config = dict(
    train_examples=39062,
    gain_aug_db=6,
    time_shift_ms=50,
    hop_length=160,
    spec_augment=True,
    win_length=400,
    norm='batchnorm',
    kernel_size=9,
    init='kaiming_normal',
    residual_init='none',
    beta2=0.99,
    grad_clip=5.0,
    steps=4100,
    epochs=53.7,
    weight_decay=0.3,
)
Rows from block 5 of a small audio frame classifier, named by matrix and row number. Rows with one number belong to one channel. Each number is 500 + 50 x the weight over its row's rms, rounded and kept within 0 to 999. All counts start at 0. Numbers have three digits each.
After each channel's rows are labels from the 100 clips, of 14848, where the channel reaches its highest value: "lies over" is the class under the peak; "responds to" is what is common among them. Only what is clearly more common there than usual is listed. The data: tunes sung on syllables by a formant synthesiser. In brackets: how many of the 100.
# convs1: first pointwise conv (model.blocks.5.convs.1.weight, 432x432x1), inputs 288-359
# convs3: second pointwise conv (model.blocks.5.convs.3.weight, 432x432x1, transposed), outputs 288-359

convs1.166:521542436528409400473464451448496520507444533499427483519489531471537609430515474512445472512443480497489482446528494501425494440470554527493491510545517495429491468450502534566463546479575548538446471418520554518456
convs3.166:430486476394438533519503511488481479475443441559477495468506520422446585504473401483492488477437419460476502517449411345569442479455454406599508509534486425493487415518529480477419546531469520529590437432475554532532
lies over: /d/ (38); /l/ (28)
responds to: vowel: /e/ (60); consonant: /d/ (39); consonant: /l/ (38)

convs1.410:533504440515520412547440491448470450508469452448521489471577443431397425529488646449376504516469507476469558481606446390458478510629458493533489497507524541476500514459587641430384479555530458441477478532469475454513
convs3.410:507497600495538493539482625399458378531533508518501413531572470437530457469534531573624472532480534505564527513415493503516516556535514510520472460464455538573541488589529586509503497533455482508541461453489468479513
lies over: /d/ (49)
responds to: reverberation (82); vowel: /i/ (65); consonant: /d/ (58)

convs1.203:494522473451454548513498507534515448514570514514567410571442535569446531585448480466428532506518507447456475573535581532475481468458466463549557464444515685532547534588478569552495477524455527504515456549467546530498
convs3.203:541398586449486446422513500564584550453482524520600599502502551579452524502422443535521467497512518479487533504477508542534540549545452594490514518486445577488560533465478568494579444496445465474603459470499516462515
lies over: /d/ (60)
responds to: consonant: /d/ (64)

convs1.153:569563504490481488425485485582538516510431491588481609540476432471541545500472571499495593502553514439568397522485553536503497489477599505556470506472509447482485451490473536518536554482511504431449524558548557522503
convs3.153:399470504561508541439487482474528431540495535444474493459445474491465477508472462547504555584473493451543454497507466561341551450421546554520443520465487466532525400465419583517515469464592461428509551520404486435559
lies over: /ɑ/ (69)
responds to: vowel: /ɑ/ (71)

convs1.295:597482460556480585475462448441648567571471522470467414480452485475548527452434534523455527572500461598504537463558529494579500437414494527573418355505521547477516461452518554456498475517517514584559521528468511484472
convs3.295:517526488569491525507549454565462519489494506551550461534437491583418522487516468438459484484474499458509476546494522492482501371520473477594449537414514486602451485472521491434455517572492624449420452413595525548466
lies over: /d/ (31)
responds to: reverberation (85); consonant: /d/ (52); vowel: /e/ (40)

convs1.253:563473455570559484520513497453478445445447493454435566518467441469494526497503493406513458530490509487498467535547466569517588489466539571478420515596427385554494536522412497553469558516442454422466493493439603360468
convs3.253:495571383503511522490413494476593411510458450538547515447468498445514514455440506470604488504486488526488485502543559455552534467472537485519532514438505438463491511527556415508499520544441548519464540538452546576544
lies over: /d/ (65); /t/ (32)
responds to: vowel: /o/ (73); consonant: /d/ (65); consonant: /t/ (32)

convs1.1:504494466452554577504455514432489476466462531501566443540471486458433324622470508440489583552512509445540515528464624586493536513581415505578499536463500424448514524467512541544477505477460498522467422473481572551529
convs3.1:443561581499551486431570503464631553583526488491591488425591475518466439550531497537542556576565540530462559517575429460481536546499511500368511473437535451386489534543517531535572486471465467505498467490530461486534
lies over: /d/ (51)
responds to: consonant: /d/ (51); vowel: /u/ (45)

convs1.149:455444487515448540599472569493522522498562549550480519458459527513527468588603500415541578487517478494534445480467525523512419479513502511382500545462516507352635458544492527431518493499456481513513469490468434516568
convs3.149:473440558551502489546620477529484408446467471464482425605477469476393497453490482433436579467427491599449558600482453402425506558572502481507536439489475531543506560504528420564487477593529441454521465557536405444522
lies over: /ɑ/ (77)
responds to: vowel: /ɑ/ (77); consonant: /l/ (56); consonant: /m/ (36)

convs1.28:431506507459493463461488576511518448546605477504418570540533489488471419504513482605452529493514510460490433473564504466448615533479473454487540485540534478441433512495575487519552482574459495538521472545466416678516
convs3.28:487504498381499560410565477433523375536584493490549463458384490505495448404617492472491493518505448468482440500479460482645509503541573553500556509434487481576511518467467570437554547518490483523435406524458479576500
lies over: /d/ (84)
responds to: consonant: /d/ (84); vowel: /i/ (58)

convs1.323:543437562535461435471494526537527520462417514421503429540476519452532492567521569505568525500595613503573485510391580570501497513542463521511546437491594520464520516478534540468473484523500460503547554481548511548514
convs3.323:432539567471529487518460455541603583518530507522563533417454479538504568416441528481500562512507517531483528557447594342438545490560397530536469506533521491429573580501514525530569474497581522493477509429469475524480
lies over: /ɑ/ (62)
responds to: vowel: /ɑ/ (62); consonant: /m/ (37)

convs1.425:461536535482523561424464503438561566444512588475441533517438432563503530517561484523569469538483486467486549444485506468475545553500492535583387498633358536444439447504487473489496542524477540525513518621448439368669
convs3.425:490502504495499509510512461475527463514495504455527487509550539421569526537546537517501482509516528446466529424556489534508490527496471487531444533522530548556602551474474444587450388415540462546456486423556507511494
lies over: /ɑ/ (65)
responds to: consonant: /t/ (99); vowel: /ɑ/ (88)

convs1.156:560552425541581505514450520548474465587516483435467439587505438454529509463504420544422440566502478472539541525485490607551566382441510304448535458543540533555506509539549472457593512410542550547428335487559522515501
convs3.156:494429558554536453451454561570513506538594520453498483533424560427563592501450540518509568524489506514576545426542491447555506552463502479480483558534428510588520382523519484517481520529528468480503522557496510433536
lies over: /ɑ/ (56); /æ/ (43)
responds to: consonant: /l/ (100); vowel: /ɑ/ (56); vowel: /æ/ (43)